From a checkpoint of a small image classifier.
Model: 48-pixel images, arch gmlp, norm rmsnorm, patch size [8, 8], layers 8, width 256.
Data: trained on simulated stained blood smears, 28.9 epochs.
Rows from block 5 of a small image classifier, named by matrix and row number. Rows with one number belong to one neuron. Each number is 500 + 40 x the weight over its row's rms, rounded and kept within 0 to 999. All counts start at 0. Numbers have three digits each.
After each neuron's rows are labels from the 100 images, of 14848, where the neuron reaches its largest size: "peak on" is the class under the peak; "top examples" is what is common among them. Only what is clearly more common there than usual is listed. The data: simulated stained blood smears. In brackets: how many of the 100, against the usual share in percent.
# u: gMLP up (value half) (model.blocks.5.mixer.u.weight, 256x256), inputs 0-255
# v: gMLP up (gate half) (model.blocks.5.mixer.v.weight, 256x256), inputs 0-255
# out: gMLP down (model.blocks.5.mixer.out.weight, 256x256, transposed), outputs 0-255

u.78:389474498508509505507498501450507500493414541557492478412400502505502491497498498500417499537542566498448484494499492501485496516651540498440491502487500505506569500505501504503502505459497496497477566501500496503499497496502536500584495541507487539496423498482518498501500532501497511496500512639512503524436489491487435569510498647479467406376498502485498484502527459574509491499503499505499415453479500512500553490478494504499509495499502494492558381492503510499483500494481558497503503501466495507502549571473489489468495500512512512531640539501522497493501502498509504452493552561477500499537396496505504500501500499477548494467498495509531597499532487499513453456491461483578494467529479496496541479512446509507508486501486530522497480508549416502513634503303505
v.78:503493503518497531469501505480485491463533499513478504511538539510480551497450473516409500506495457486507501487508511425450498419483528533490501506486549554483543397497501466523547490480488477498501485514437502483499532493498524532499493498500500510539515391511518359499511522503515439499529396523566500540496458474502495551498502521375498508504494501503503491584509483502500541480499532525501503530431567502522612508514497495502494565502490472500504500498646523599497478500499533507496505339338386493541562510509478486499500499604493510487497516515492524502496537479502500503495495451503499465499336501528498505494474506502462497500563573499491569508502499479512481453474501503482492498501403477506491498530427423503488498494444500522496458508514500500499633497497507
out.78:501605532487413431502468491500500497495489504501455488504477505466500484500499499500498495511505492522503500506465494566518527512492496507480506470502505573505499485496498356581446499510501566506502505500499502500318472501490500486500456433510458504582427525498494413510433509501500511503516500505510496560500497452516498351506482502495536585525546500499498482487485503493498417527498435417500499511501499514505461502491499436502507402501494686559503499369501549665499492493575493500495494506499500483507446477521497382498494457467501489500501512492496497501367460523517501494501486481500508490498514507473494567504500502504538509492595500502501484504495500499403498496588546512478489552563496501483487516501487505511421550501500490500507498505480498501500502490515500
peak on: large cell (36 vs 10.3); nucleus (26 vs 3.5)
top examples: kidney-shaped nucleus (63 vs 14.4); no large cell (34 vs 14.4)

u.226:504484493420582590493682480484500422604558410489502592491499499500490475479501513554502505502498548499475461502500501507503444497448568507501443527507527410512458508483501495493483502494469396491483523500506515498496486501507499538500502503504551491465500488504498409505629501506495552499500474491529500492503500546526466531499485499498502538451509500505517503501494501511480628474537495508637517503498529498498441501500491504505438499532507476486507499507514509506459510482474480640620501500456500626586564515504501437499500568501500584476505496522477514499508500480502520494504491501644496488495468497468536498578502452518466497493502505456501500510496489496508517520507513532491516503458500407517498486534501580501499492488516612493498506522502499499608522500462580
v.226:497505507496526506531500522498510496511500496467500475476492511485470534498499497499493501499503473498491472502510500494500511516478494481512529496503498514500488444536501482495501502498464517385510518377501499553495502515485500532497494495524436460553495479569449497470486600499537570503510497544506508487512494502500476536491510533496497471497498286497510512593500603498495519545498533499479499501621506500501596502498506495495505497510473453503487528486566472500444500515506500543570501442499458549657506721501497503497489499518514502472506512505419504495501502489508499485485500501500503486490499502489494498498494494501544496525595493499494504500493537509498491544464500556747501492503492500480503482492499500508503605517506497502520637502487456502496497499506504
out.226:500455536585501524494492499496500519499503497499496505578550501509487502502511464501596458646501520485481530511465517581503383518502515569481497481515455494505501539390501529450496442510498582499500502491499502498489443498496495456500510502503427500504479598495500521500511484496494475500469554501518499499454457516487500500562500490506484504497504557504505347502492501454493499500548342488416475499515488551503509502486503492508498500497513501491500507501408609500497450506546482524499496497550534417405399502517500500500526501401503415500499507512514499497513526555479502496503493501499506499500503503501521499400501501498498627498444494483498492493625497498524500374506501503338471506514500486504504513504501508465501500465513499491616500575494496502505517499494550
peak on: nucleus (50 vs 3.5)
top examples: round nucleus (63 vs 14.9)

u.43:486447508509511510498503513492464503514487504500470497501486486497520537498570504484502507501458504491495446511429500501506499512495504491445502513505563521500475482496498499521507500502493529526499514496494494508499497473499565458519509497595504507482551500526500512490505459486435535583474484530522474415501496498496485488482478523497450582491499502499512515507503500515504573501543490512482496535503482516470472469500503486497505532539492501456497488485441496490464528500496482500569475500501500500543501500494505508532499454496592505500512306518517500496567520541504496496495495547507537380395510292388492439512516608495466542487511495505531488595432512513489504496510499488485496462508485530506493502527507454500672491532550501486496500523241497500506502432496494
v.43:489515580517552502541499488501503502491489495486503488494544456499525502488501500497605596487568499514529535469516526499471501511496508505496501529491502504527487485554500501499513480736443505486561498433500600613500472534495523386508513489500510500590444473497410493499390535535505501500594470576499498478515489491488551515605557505486496509451474519515508450434504497500516514515497482509500492501499462521515524553507500534400533475495501480500497467528652448499507487553498555485498472404468522502506488504496513499495515520500391502517437508499487501502516500549501497499503457501541388398500500494504506527495505511541540500500502521530532513591473522497512467500499503508472456537505504505553494540500439524541623485525438500500501497484497483580492499499500497
out.43:476498507501535501477497542495604520522475501555548531572491550459485424515504498500497498481494499512499500484502484499502630500490462511503510503501522500516727460499496500500504514663481503496499497511549490514485500506501500498469500517526505428500502486466495498520500510499542449506502487464495503482524526505513482491508517500499492494498510500470505497537513486498421494498513471493501520483496496467625498512502496501628438501512521497549501500507488524499495499581506499501500493490501495498498501606499501500498506488499350422527520501498416501423501438500502418502433589547474498636476501691502471499490535489504565378585499497470485495504467503514505481506505545537509493505499545547497435502507485498480497500485495502503502435485506566498545502507518508
peak on: small cell (85 vs 25.5)
top examples: discs (53 vs 14.7)

u.120:483515500487490434460436501499504445393538526498438483474464499558485505484510503461487474487501535551490450498504484505473470554486497501520500531504506501504500465521404500499499511513642501518492492501523500502340496496504501495498495497502432512489361496537511498490494502500501499490507509511655506519537498508500510528500481490517501479498499501499504497496479485499550500498499505499492499503498484508691507503500552492505495503498458501585493471460517510741501511483535498507494511499497512607526517567566505467500507504501520543503496466499505502444502504511504500527500504492557504496478481486520498472498500425496595500501498500477498518317549524481501524496420501508499480497551388478497500498503513520503493503590492500492499510435497448537514505525493497
v.120:503488501468497539500496501544458478492538487500488441531523500446497520497499395501580496501494537502498491559502505537475505501473515486520394505410500509484496487531496439487478483501462497538616366496501509557492558500492502513616503508480547569500499536497503502497508496513538499504504478514484485500497511564498493573506500500497520530503469422516496610506467578504498507500527501489502505505448488495498470481504500456497490508478501499500502500504515493498500563584491492547501490498498500363569500531378498500496498503498488500500504512505499501421441382458513485501500468500495511431502517583498574510499507499492467452493484786501460505469488499524507489500461483505478407498521483497490511445527494523506497435501530537497457499551503622503501493497505504
out.120:483504488491466425500581499535502525500505498500504501524453411499510502501502611498527475496497526500457493494499475389500548497602501497500489468501499500523493516510500560476511599498495500500500648503570504508415500500498497501478501501612500520515489445496504474505489496496514437512508491481504496498494495515500501507468499500505465482441499496536515708468498487528500473440497501557499519498451503471396491476504500447461499501501661484499505500443412507516500505500443504499504412474534496508500497385518502538507360500524501507503378488499434476486498432499548492482504503499497503546502531507503499493501500482503500522502386500503497473441499499503500490516484497534669501490528500484517500493500499500505477496621521466509485497520501497496521505443496500
peak on: nucleus (64 vs 3.5); large cell (36 vs 10.3)
top examples: kidney-shaped nucleus (100 vs 14.4)

u.103:468471474499462511566494349496452500499500503503511498515497499571482509512495508672500515494509529502508500377502496499457538501513499501510470500504529553496328503520502494498562495460489466499498528499540499553500500500538490507493498503490501497502499494500493512499500500502526534538502467426524451513500525573592500496497497388513519499462501507504497493500517453511502499545498512495480530488517548502461497453499494496626506498503555507467408448507505505529476375454545509500607484502494515526502478467490507519513501449481563545482506485502506496528498526463477502653497501501360498499503503497643538493496535522501502465518459503477521448502507371455455483514514498500540496501497507536542478421497503497476495506529490546511496482502489451445492490603402502
v.103:501479703425495487436501608496492501491515494491499499496487484508490440491388499377482536494498494500500489516530613383510542474509515441434503499504498466503501511488498504521497505579487500500497509487462555495500469493546445453501533480504496501503508499508499522528515510413494499442496497497500496503521521496530488500482528525462505500483488505504618500505516533551504584508500498494484449487502499503515498477497491616499541496532495490478502516503503505496500496631508512507516511488497495481326525503589457567411583503473403515498579489466489503505433484462537501488491499499494501494503537535554493515504591496463584503518493685466500500501509492498502518498519464479496484495470505515496517504499480508502497465482503502397495514494502462564496479488493495
out.103:522523513541753491496512490535500468501515504502452471503591502468440540496510485429524494507367342514518559533477459494589500502500544469500496472444495494498572579491523503467511511558548475500498522501529506472385496499496501517511506474519499339498502496504536473511503500497513469503485495546496500479390500466498366525431477511489461494495593431502497499500606525499459486468501478531483499461499497500454501519497501511396499500503504478543542526477493465497518505507503502505471496503566475508464505503458508502454502503496456499500493419475516500495511501499504500502500476500528472509516496504491502493500516505499547502561509500504502502499441514509506433482501514499498556547439499495482517530474530505495511454439500499486508447431490576524566500416584544
peak on: large cell (40 vs 10.3)
top examples: kidney-shaped nucleus (69 vs 14.4)

u.239:533500654511517493487522501509474421494500500498504498514465424473497478416454525456498712500441572502480492502498503531505501502505519494512498498399617545595508498497481486512570536477507466499540489438482523503491487525562477490497510510564501501483517496420501501501533518497485503504452500522582515500500498422500554498421443500523511449586500498506511481503499494569498576465493532505501501521508474500498502459498500492575498517487473465365498496500498499485501507505504477494500513499548498515500498512533398567493494499476505516428524479501486498509503501498477542472497500584475535522500512504481500500489506730504518518498515497481623500485497499505510513506500502500497503420419503487485519504498482488521465514628524556496472465511495499491475513462498505
v.239:540501496502509472473503503446482504502501492458506502497488437488497524503479495504461544503459503504499462372481504525526514507499512485500504412500542500584466481500518462561543530479524485484540481500494487496498499556515478496500498601570515512468558500415509500543496486468457500500484468522503498503502536494518503559524422501496523488573492505511499494601496514597499575508500471502499503505496498509500499483501502441565501500490503525434503477501510516512497500501475462498502507520545505577454514497500414526505498500500501499425509492499500522519504525500451501317424437505500644497502502486498483498499502695497533452498492526481568522490508464607511636498491474480485523397373495507502547503487492430491499516658498529511497499518501489530470517490430500
out.239:463501501499509499474500479500673705512495487500448480500500457533534511481566525640502502500497499482501498497491498500500479514499490483500488500503403474447498374541500501516502502486489501437466540473576498377486499506474502501487466444496500554447503499503500496502465499490428502501591499426483527500498500515470497491530570497502482503433503491423472499508500534539443582506497535545512516408500498503501501501509533433465503505501495500499502496502448511500500481387512522499500504546522544556498502500485464499501560495501358531480536502496545502501499514499504500504414617431525496494577500485502480400513482495506495518499501499526500462499513550496505503490499498468500499504410593536577536489497496488498502498498427530489580504499501425502492535459439561
peak on: small cell (55 vs 25.5)
top examples: discs (70 vs 14.7)

u.213:501503589441432495558495450498477476403443497497497497281478473497498614508505498476515582444527523502498453490497478498424483525500434496536500471491499506504520519499500487496509521552658495501528502496500515494405501559488496454499500533500544470516524475469494497515500529499499500481498531408506576505459493512499339501501505504377470503498496352498563549577522482416439477490513501504556487556498463486475500493502499506501468504493517501399500486519501526483498500497503471503500501518497437494502493562505527501505511498468493427470481502498501487534499509500480498513549487499515497516540500503579528505507489519499503495466484534475525500547471499503491467540507594453508499524510504418505366486497500464516492512483499495501440422413536535539532490515499515
v.213:499496485502501478548507475555543502473505493475530498503490487500498532466537357481427565464499499517530500500497503597496513498500558455501498399391543504506444487409501496542473556492491501517613471495480598499494493572509478485541462508473701467630465461522519495506501587559448478474542512569499517509502532568390503504546547496496604492500450452513449597499499500502494408470498494507486500481508425504498496482495497500497489505504599387508512498491506491503484573485522506483503500500502492526499493492501498498490501527496493490502504462489495508486521646509480454479486502494500482379528547458432526509476543552449467500573496481506532494468535501509505479474501476495495469493510499488501502496500503516528405502472486501504453497478494516512492493547525502
out.213:513541502494499501507524493505493496503553503502466653528455503595372488505500501592456451499487503495517495488495500510514522415505482476496457435499505506503499508487434490501477464421492501498499500506511540309448498699477549499501498502494503502521499504507472545447498595501500505447491506562499501493500516503502586495499483476499528518456484590528468506437519518521374502499450486495483527494505517504499502489495605472596505509500500495512482492466500502501510503518569498506501500501422519500511496468500498515503507508498542511500493508436501500503496500506493478517499507536519550472508498506473300469487586518521478511520525502477498507510500498501469486499498398505499472460443500506498503551509506500501493485614501511500563483526447391457477532501496483
peak on: nucleus (33 vs 3.5)
top examples: crowded (76 vs 40.2); small spheres (62 vs 13.9); kidney-shaped nucleus (32 vs 14.4)